{"arch": "quartznet", "time_shift_ms": 100, "init": "trunc_normal_002", "residual_init": "zero_last", "final_lr_fraction": 0.01}
Rows from block 7 of a small audio frame classifier, named by matrix and row number. Rows with one number belong to one channel. Each number is 500 + 25 x the weight over its row's rms, rounded and kept within 0 to 999. All counts start at 0. Numbers have three digits each. After the name is the row's rms in percent of the matrix's.
After each channel's rows are labels from the 100 clips, of 14848, where the channel reaches its highest value: "peak on" is the class under the peak. Only what is clearly more common there than usual is listed. The data: tunes sung on syllables by a formant synthesiser. In brackets: how many of the 100.
# convs1: first pointwise conv (model.blocks.7.convs.1.weight, 160x160x1), inputs 0-159
# convs3: second pointwise conv (model.blocks.7.convs.3.weight, 160x160x1, transposed), outputs 0-159

convs1.137 094:447504498491539478472471467535520507490519511507520502524485525548479488481556528450475504543541520516511507521472503509480522499547508513488488484459460495519532534512532476503521522526481525550491498525489489519509472484468467496504450543524557521486490485523505476532525496476467532519491531473545487459488470503516509497526521502468520509553534497502509481536473479493487467495480534485480503523493505512508461501464458454483501493507508478498555489468515485503489477468529523
convs3.137 101:509493519460488525472511526527484503481554556517532497514503525519484493517515530499506518537497506497506501531489517504481496513570520495519489440523491528517509456469466486506467432528531510496501547505530456508521520473455476539508507520483516497489495458529496495513488487465456470523490492511516467498506548494554501518511512511507519489502513499476525496491494516491498459456468466508520510496515485545502486519489494514481530482451435521533494474509482523480481459558483496
peak on: /o/ (32)

convs1.100 099:538508494507518471512511490504500506505518517484506497526525483493507526489518491513463490484455461495502505528482458475544490612543498490495493484491464539492488522510474517510489517507455470487502482516478493469494534485472539506495523504490482539476509564515572493507489481502507501507503502474510518547508486498568502506497579495482510473525507555482468489495497516543500500472483478500496511481532510495493445521546533508523482480480514525492506506463494527468513513486499485
convs3.100 099:497494507496541492516443499500491508510507476510467489515517489495470494504513512546506546453525544473489497511542526470454503430465510467521501479483473527470512494514491534509496480509478500484502472482475479518504481507501458503490436461468481500478498508469445463478477490465528491499515520505509511500489489480508445495487522515468514450508545513509498543525496484540523446511499532507501450502504470505536526563511452503487509489517516498498477476538516513525471496543503527
peak on: /æ/ (51)

convs1.158 092:513490491510438520495515555524491475540499510527448519484471531491505470497482460491494481468533532506479482537485454495491496563486524505487483539477523485496478490517538462535509510458487496549509515495477512485494486520517485529494487502549512469476456535509485510476515494513502468501497447554529521485505547482474510486518510560553471522488451489518516498499467492513541489454461505510503473502497517518522497507498461507455494496510503515531491513509499447459508520496513516
convs3.158 105:520478504458471484514512490522507473471487495522534507511471482443464490477515490511485531480527482467483517509491495511490524480495485484495447523478491492486509571478462488458503485518530488515490489504515496471452490442467497483509512489472492473489533515497500504502528494461530497521501511483506475462501543507473547486505546478570464468485513484491535499545435538441517510520497531494518557483524483481483505497525493457512497474514483502517550508516480513458493511498525521
peak on: /æ/ (52)

convs1.141 100:503556494494482503526503480480484505492528449507484471501522530552499477524482498510520541486499531474439496552491546509510464503487477503516499460518559490501516521491471514519503510551476509490487526489461494500513514508508531511515495522498509539532523497526535489506472439514476459465574509500491523486447531525513495473503507514523476465499529515478468488493494546498506478531457551495519493475490495486519484498459511469484520527484521555482550480506494529497496508487489479
convs3.141 100:458530485492484447467463509515505486519479510545530508516514484529538515532490525510485517485536471516516505508503488486516497502520480492479458490494537462518494535510483526526516484538501549465477506547458502537517523450493452484511461503503512462487488507512495496519470506451509485539484527443502491503501534506508487481544499479501473486451493504493484518494499498493471499460497514495543513501458540532536530519516484546487487529530446487545527474462497524534477494518514544
peak on: /ɑ/ (34)

convs1.69 097:479523487476493536493508473522488485491495513511481520489467500547484491535530502513464518500544533478511529500499510552535471493530503466459488479521495491497484478480534470450499513496485453515533507472489522530395484491506523560475471546496513497489463502520497505481517509494496499509481582536493529496493533474452525524490518529487515505487504490486510509519484515505548502500486535501490494533491534512538496474489492503515532497504514520498488472509488420497485478475488477
convs3.69 095:471519468499525517484517480530497513555452481540487502508532493463459522547524479537483525478559440489481488515466468532485555500430514506489505468523443465533532489491473503510497485509493535509496507519499460519431502515478534545513453497543510508473477469460507503512503479542531523508507470469510519487495490519492503506504489484481477504493501540511519491484484486508553503506486507533501478503490493508529519508485492489524456495504515486495505512495522479524550458505491503
peak on: /t/ (40)

convs1.74 097:481525509481483546496474496460523452511515471494517512478523507476460513509480504469485491510519508502516472542495463436480517532473451518490462467483527495518532476502489465516491521524460487501483502479435459537468542511511518515523478486510486504535453494467504498485512465446526475496473529458485507522465506468509514489522502502471432527490528527496474468532481528513515493534530469472537512521482473489501498517542494484500520517507485505489488475461454495464490479483517501
convs3.74 098:517520505537469530521513496487505567481494477460475468503514520506506494478508477505522526489491528492521492478458471559473484462510527490487528464500522507484496530495486516466476504462513489530450496451518493512579501525500526471479516452514477522505457478539513435493505517502504478459461464546522491511472505504458502504476474470481530496526460521496538479496536528504496461480488475514473487487486470505538490502489518472466532482506482453527503537504481508506503493482500504
peak on: /i/ (37)

convs1.50 096:478476511489465490500468507548505494498468469510539474495502518492497494503482431453483480502570487463481496492492412559539499474468502506477526520531517509535499525487496493546448516548514487500518473526494501497465514490481484516483508497531458508519506529456487496480476504511517506569522515512504507493495517480502500505563505549497510516510481499522499484537489500484496477474533507494493501511501493498532515500495502504488465486489503546480496522507424503484515507506478445
convs3.50 106:504513516474520483543507524432472525498507490472521528478517517533525467484500426487459506504449504468521518491482526509523497500494475460517513522568483503512465491502519518493473520492512511489500511464498499499465514539497510489513504500493493484472521531546487491580530501546504528476478502491516450464529483516475477487484482533520498504535515455516502482513479489517495510516456442497501505494469552503495491505482530488510497506516528504495475490519523473489443457518557498
peak on: /i/ (29)

convs1.27 093:516460531446522532506485508491492524530511547487538481458481559475472512510504487503502517523537449488522531520489474495498518530524454461483494497518457532535486515510484547475503502511509478495472484522531488498510462493445527504498497497480493506516481499501527497512520525482468549516486476524497482511526528493485498509519454503504531546484498544488448491474493483499526494482487513440515524450483478474514470515478478533526513498479518487507489513530456442513490477513493434
convs3.27 095:469545454516488501499525593521503503489489517479512514523516540513468523547454495501503513503498479511523511515474520499532457464440473514503480503533460486509473517505495471533539482509534538468536486490521512512527499503505480534506488479453478481513491495506503526541509492487512472446473506467509511517498492513456507487497456514439470513451527517554510504464507525514484516481516521451530471482532510510502517507536510523466493531517474480510498519517517528524483518503483502
peak on: /u/ (48); /i/ (30)

convs1.53 097:506463499462473529506479521458491514499484476499533509512487531507455498478473525507498488515515460532496508480499484501492508501465492496480484497519450499484494478555496534500500526525483477484518484482514475515511497458490512502460497483456510539520460508499512536470512509463505555501464503430511488492493503552552469479505484542487517519524522515492474547505456482485468511494503490447486555508469477513512512472530513509488524489542473504526490481525495500524523468474591487
convs3.53 100:506489498496518515511481542511496484515488487490477498462559488464517483536517492522518484483488542451444470521476496494521476500485464520520507490524481505523490490520485508507523511481482473506531517484473499478534521547460468459481519455476499535510511500508478474504500503515497520473492512550495456537473528491535481547489510541496536488519512489468460502482520507521533535490521479517456475529501476483496439524442509530500533505438499533494478489473547462506506525476465527
peak on: /u/ (31)

convs1.125 106:528526524465462516495504500498490514470506450515469421532452508558469488466480485467519505486508534451501494519532492531529523528509495527508500489497519471497497529514524457495479490529488516479439492484484528489448504511501479538473531509498542550486497478478533494540490516467497520461511501482491468468511511484509501487462450494509500482464475460499469488501550522480485517482490516529466540492480480455507504471475488527480510501502529510458480500481525479514509487504536520
convs3.125 092:489530492500478473506520520510473487506475450543471537489493521494483501523503491497503471530490514480483516494483519543525466454426524478496570481502486553471543477514504540547518474515522495503539519510497489530519488507529482525520525463482519522497466486509483484450515502469530550469489493505506509488502546533524449489517487504513570490518496491469495537510476516546539478502479501496492513504535480485499524548519473531502514539502480519538509522523490499492499468511511476
peak on: /t/ (28)

convs1.66 104:524487499467504465486494503485488496512481479512550488520532507472485525492550507541519496526485517488516479496531511491518475547527522496518507460485478509550496527523530533475532508538488510478486517491532520441523505553496470494479510522515503503515506485451486533512527522502502515505476540554522530493522495521504503489486476472494567526524495464495469529496478462471442534497542482536522479450531499508467520480479477485494501519500528501528538518512509526533435495465497476
convs3.66 101:461453504493521489462463500497480480519536524502540460532520454461459499514531507457521484533510485540523457513509537537467488476471530500541488503488539466493512476487463548500552503495480457527489507499502500476466463494484476528503500471514471516489503498530500499486476486474480468520533541476489540498516448486482524473468542465482472513494487498476529516489495534491480482521478476476565487516453532506478505523476486521527486514495481501506511495475524537519540506496506504
peak on: silence (53)

convs1.67 095:543483509492544472487475519475505472501515494494487490503495516462512503522490488513492515534525554507446514464529512522513516489516490542487505492521505435514470490479483498515470526498549538499505461509490495490509486540473535464532527459541519507472511473520499527502472538483501495477474537515509513529521492467495505505548510520460542530534503410506545496526486455515506480495487524522504506487515484473485529477498483466485506506505491471459518490446524480540517466507518465
convs3.67 098:482477494463463461493498504484447472525512538491475507515458530529541508516484502517498470498500529487523509558529521466511485514517506470471477544486495509489491497511471490489506511526494504513500509484516529468529494460517528503503512508515522471441508523491509519478516489494511527501511494487479492469537424527481461477505441503502473455500506481510431517525525553522520523492523490520496541505492495484509491595501497479536460512504483507530506513470530502504496513459523485
peak on: silence (56)

convs1.114 103:520480524481523484520481535483541519500523508518526519494453484494520490456491470458551468463465511500528522511487533463504530467525489490451514534491516483486452484459505477529496522547478566493513495502515521499437505515469535468500482483475487511518511500448527479517518498520506519524495526528501470488484482542483531483503446511493497500514524535549493537504536487467526525492510490537467511499508470508490473473522513537516516533518525507458479480485521495500515499481444492
convs3.114 110:513500499480492512511507524533499552505464462483498522502466514527460533492510499556482526497529483529509508514476512408462494492493460558471471506513503506494497553485525470518508497506514481493535507453511497518499480508463517504495515516513489482465503501514537500507481495514526517506472514446522525452454536502523528493557504501466510510452512486533499503526500559467479513530520493451529514494489498541485553505484480527520497511520521526515535508527501474533509518484489472
peak on: /ɑ/ (43)

convs1.59 091:502519517489507496521481470505482536476499458483524535494456550451543495506457474543507517479488503527497516487482486491521524503554592509500501533498513471499489524525441498561522535547504586508477515487480530504412500529495496505491509514516486481515494526482480533495537493483488480505496469493478500533495517498496466482482511468510481510507499514498503522517525506484469483500519499477519506489540480500501524478509491500506478544511495506470496542492531494503524491544526515
convs3.59 102:514480477558517536534541499482509489503522493510457497482481522499501503481442525474467506470451518462514482476524495506527569508522506522516516523469492476477527508504513524484473480467487485522547513565497479507517507524508517501491503517461482488486517475490516484511499489501478499431525521534540486478484504523455497551482502552507497483537517502470513483522492470500501493535523565489488512464499513501452518500529500492499505528504464511507554552512539475474490519515523510
peak on: /i/ (35)

convs1.76 104:485460524468504574496509502515500526520485474517494511506476550516437488496486493533498492530512469518471488502501486485500517506510503516504547492512506474495494512492486488514538473495450534510528541504502480447483515466511525442563505535497513490507495479490464469529530506502477460509510496433505513506485494491491510515508494494490516544467530462516474500552452478524499493463495508442509506553508514495518487538520462504503482477455483467533524479505526481531470485502475468
convs3.76 104:493498546502518515513484511539516508478484472439494490492515529508504480527514504457485487490468493482520494512497489413522488479512395514487458532525534513495498525517552495482509514491503497507526492488505514506488554506488524467501505508526499525469520513513492541514526485517511547476493501513505514509524442493512501508495533504497502475502477495462534510493467521491526449534538481462490450524493483503519503498512490560479489502533530516472446497495523479471478469534482507
peak on: /u/ (41)

convs1.65 098:487533509531493508532535462497495547515498507543539568503504509504507534500524499509530491539483504487475440515502490508534516502519489523472515485528500496496566511459469476523498492508488502477486451493471476455509495456453527540517518511448492533540499515524511504512498487486593484484508471477498503520491523494524486506496542480484500497453481508499479515518528498498491477499526505505513529499488533462512432488483484490461517482546516549521506506464495499490519517525514502
convs3.65 106:463475514477508514535505511500434466496505515474485536489533506506501521509493489515514481514524508501496538505523530511495502507444489454492495519512502512479573548507478503506514498503514495505499482512491465547495503518489479473544461441504409514499517500545494480474504514503442496495510494493490497483524535471544507508501510493479518514462497518502495456520510499488494485490546510483489433508442473539509533498524491472529496470469508474478520498558522513460479472510496505
peak on: /ʃ/ (57)

convs1.10 102:494451507520518485518496503467534523543501511504492504496536559476479512479448507529495538446513496478480472545508478510506472497469474466510550483501467511504509508515517529496513515482487464481439497480503469506523511507450473451502511544524471542482492528507519460500530493539550493467508506503536465494514537484511455474471511478480551521495461516493503491524476470558469467490529495461505510473523492481529496488494495518515484519470509502511517500519479540505467501472481517
convs3.10 094:504516484498511511492518519485529488453481531483531502496512562505513445481489508473516532530427501478483469500511493478490505472504485478532487499491536486467480506523565487510507517478472516459486524470482543501489486500450494484499518501491502501563476452468490449516508481515512528460486464522467538531478520472499531483502538522506455504486508497493478478468524533524515509516498484499507497516535537432508519508519520529502477535485491508526480493505528451478449527515499506
peak on: /u/ (54)

convs1.140 095:506500505441510485457459453501479529491547532487478497481508483513555523487484494499473497493500481533463478521501532499497515496537495523493552510476510532464490506526503498495492504583513517492482512464489534495504465536454488504509536532469501496501487534495527465485524464501502515480535443526500491464486480515520467501516574472508481500504532465514482512445482523471476510463455520537523495514498487479517494488499451508502503510508499532503524472459506469470514482475495505
convs3.140 099:504506495507534465476478474544494483513504496478492481465517476487500534526548483480493532467518565507489478519468530467505469502521484481492539492507505493512526540521481488480499502512506459522498514453491485519432540499522489549481504471527508522487511491512481502487496491533510522496438473487493475459467502530515486475449497507526544510545477514500450505525471506480516509522533535442480525542500505472463527493498472523522505438448503494509465502472478500481499502523510491
peak on: silence (100)

convs1.103 097:509481508515518511459516501484510469499526470488479469498503480449488491512470489524493486505504507507488590511477480489494486497499485540488491486486521486486470488499468535480489493496511483528518497495497588491514494538482494488493491505492579549480510502482494504505480487499392511530470500470489496504515507487487505484497463505469499476517540480478511464518505511468495503506486484505491494507490525592494533503540514528518503473431529495470498501526500508489476478491486531
convs3.103 112:501512492493498501460482479494538547501465506521532489480482494511510498492499492488493488498498482502480402494535486491503482503509494501520501499539529513495460449485484531518508501498492491505530487512500515483501479483486498533491525541514598491512501518427516487491466493486575519479504511489494512514479497528474493524480502490502499485486530501484481532487523510504512500524462490495497484509525497438500472499541488552481499509571481493565458546487496501529502516516501548
peak on: silence (46)

convs1.9 102:508565484487519540487448487428491489501492506497518480510475471486450505522503471488472507517501482480467502515498508513525467475474497507480513500525546510508538519545515509522501466554561487496508502474545485540531503512477531501509504503503524522463505511498486496484508493506527473515505483489492491529483517506536540494521505541446526487455478514471481466484526501477565524494542496521474479537440488515495493539535481502493537506474505532458514504492480490487538505529469487
convs3.9 101:547551492485519471482463472478510502503516515515468517506531528474487517525474526518528542504487529524498498484518542479471472474479515545475518493476474468519501497527506460490459523508484484508525500508505514506489442521486540477496482539501471460492559509529482526511511505476529520500519511508535524466476492513494472481517491487496527523536483461539512467462522438493493558531507545481507517459537500533536485520454546486482543500508518535523475516508502491502503496518467491
peak on: /o/ (33)

convs1.111 096:517514513502491453481476452510509515463474494495456485489485519491495495521496506475539487495545484483464509513468476499502480502478503481481475514512561501486537502489488464462518507527504453503489495490495502544506465494522521585480522490491497519505551524516489478494515492487497521408541527488506514500489477495478519498514509519540560530479510509473486509494497600444515493481476488510539492490476499514525492522550494497525463487485504524472507509519501503482505477500515481
convs3.111 104:498511517540541508533550484505488522500480496502440469481468537487489494453506512510501529517530499504477521503425488510503513500508486535493516483508510487486499512497519522506497457467447476489477517481508465508532519493542494509511529497517493541472527454543466518489492459506479510460502476540490493536454477498529522545468489487497534527476542477462515477476524473505492550496535485507463516519506451477500517500513495470507529490493502506462479523474469531534497499532451467
peak on: silence (100)

convs1.26 100:457507520469513479479527460518486547509523506486519490489523504482489521511472495496528497578497487519462469501490484472521471472492513496493502480494499489508553545477494462508513500510514474544474479505537541485483506465481473512504530493478476519469497532524475554496477475489478513494487533512500497511531490492464499482517529482488530495471484467492487476521537495490467479447482478507470538514517503516483463557491469531469493470521558520498491499412485521509456465508494511
convs3.26 094:502466488516490514550480480510496540543551497500496509501494492517489470519518503493514537431490532490480472551465491504539482501517512484510500508431502509505486507542507485518520513501481509544459540501492518491515487500521480514469541541515528494500498492469489488517491462494525522499496504482510492488482493513505503449480470498481507512509514510500518515486471512515554495543506496518488570490504501468510489506513460513469460528501470509471531489375514514514505472495507531
peak on: silence (79)

convs1.148 094:469531477509481507478526537495513521514478489461506503450493483478516514522512491464511517509472518504499500477503487538493522547515464525474512502451503523542454514538510490526502517567471471476522488496502517533530484463511551529479508495503487504519503476480544521490485507495487471473504458489503537544491456471486541563445479522463525504478517480498503479480489502491516504534502519507488478531518480504455471517504484463499479470473521501565467520494490532483523478498449529
convs3.148 104:534471536507484547508503503498499493521442530506504498512531523477503498542485521490520467492473468477497499502475515523484498488514523507493532514503523516484489531485513500488511473417477545531487479558527515453481519540493499494486497531480479485470470531487485523470487502508490464481522464487484518500517463453498537485481493522524505543545434502530518475512543522497477508526486467427526517466466478488471498502510476483515524500527473475555488500474488490482513527497504474
peak on: silence (98)

convs1.25 099:502496485507493515455520537500516505485494511442467432452469528469482531517480541487468497527505473523502463503478528465515542515477500464483486508509515525536481474493534493547495507472502523531497449517529508460496528504471501454497527473513517533455496494477526524471493474482472491476446499495521526496489517514485450497525499471482498537484460481554479499528480516515514530475490527491505516529496528497472492496473513534531503522437477492479471469517496480491536476477502525
convs3.25 093:482473482499448523548504519486474505464524562468500543534537500505473466512489492522507499516499483489531497505466488474450520490504502487474495467513495484489539533494467500537492486489443483541452502481501504514495489519496507484497520510482462498538519515571499521494491466498465517485491455504489490487505463494495506488496477504531479510522528499440502499537469516469428513527494485500492493545511528540473513497484448512542505476479487516516463538520497478467449508475491490
peak on: /u/ (59)

convs1.18 095:503514545494498551511493500491493531542520437508517523510444477510502502481524553553511489503441513517487510489492515504465539464493512495493482504493550493494499487479451505526484533497526473525498496488468473497480508535496468510527490457479520491522506477467490540521477481472496482530488497517498538495486556520483529478509547493476534511496512503497492557518517494514512491468488477486529539543457528499517550460533543488509474498517496535522516519520450482533489504534517493
convs3.18 102:466522484500533504548502508469496472473520511548487533551503527517469543481475534498498484505506535490480483516503507496495538522507531506522480494510505509515460523501522494494522496532510544500550517504525521514496535411483496537524489500477516497496519525499475489465473498486510484501534475488546548511528547525497503479527522481488435500527517502506487469512502506466464469501500505540520507488492476413531488498455478511488535481499495519505484518464467513461507495514455488
peak on: /u/ (39)

convs1.116 104:530483518483485522490485509572511503502492497512475511469515461493475480456521512511514471524513522528528515524498480503495518494524536477478520481474455508497508539484476523502516490484480558467509520568481493519497509476473479568536510516517482545484458536520545468458490487528487463508492513508492516479462494491511505503528495494500494498475489494542499509549430514489470513499496497483464523518531529460539482495493466526531457501507530491545484492477473527512482480497524451
convs3.116 097:541453513517495538486478511443516546521526476490503487477498452511484498482455494506490472510498520510486516500566506493490490504466506468531529484485516497482537529448507496480477508504525472476454525502522464520488502502464470501541522466466486464516572532552512474528496516492504489492504482487509499480520447473501540524492547543478473521510539501487445495479488471460485500499533488535520514495508510490467500498489471477512482507508473480485509524509479487482525529529510446
peak on: /i/ (29)

convs1.77 094:518503527470544474503495488524503490487515478510489503494493506465490505522514516510506481527514571523424508505513473520507507497520486484515506516507537399500524519459539504481483519513542534486502439523539509533505489472473452523499511482535499547526527474528496530507469495500497518456510503524472480497494503482487496482495480532470512518504492388520516500497491493489511485456492510514491526500503478477519476506479473512468519499497513503473487487450487510475511502489494527
convs3.77 104:526530461512505504489471508495516474462465498478520549469531480490540526529495494478492518523534533512525490450516490487476511464491496474535510479541482491540510519496512547510485470508526525472487461513507525542505495508492534496518475474508498469511517518505477482486471482468500485516518573487500487480481520448463549504507535498507488488492508539472534497502522521481476507539541509493521460548524504501508536425519477508473511456517533494511475510548467511463494514469516505
peak on: silence (70)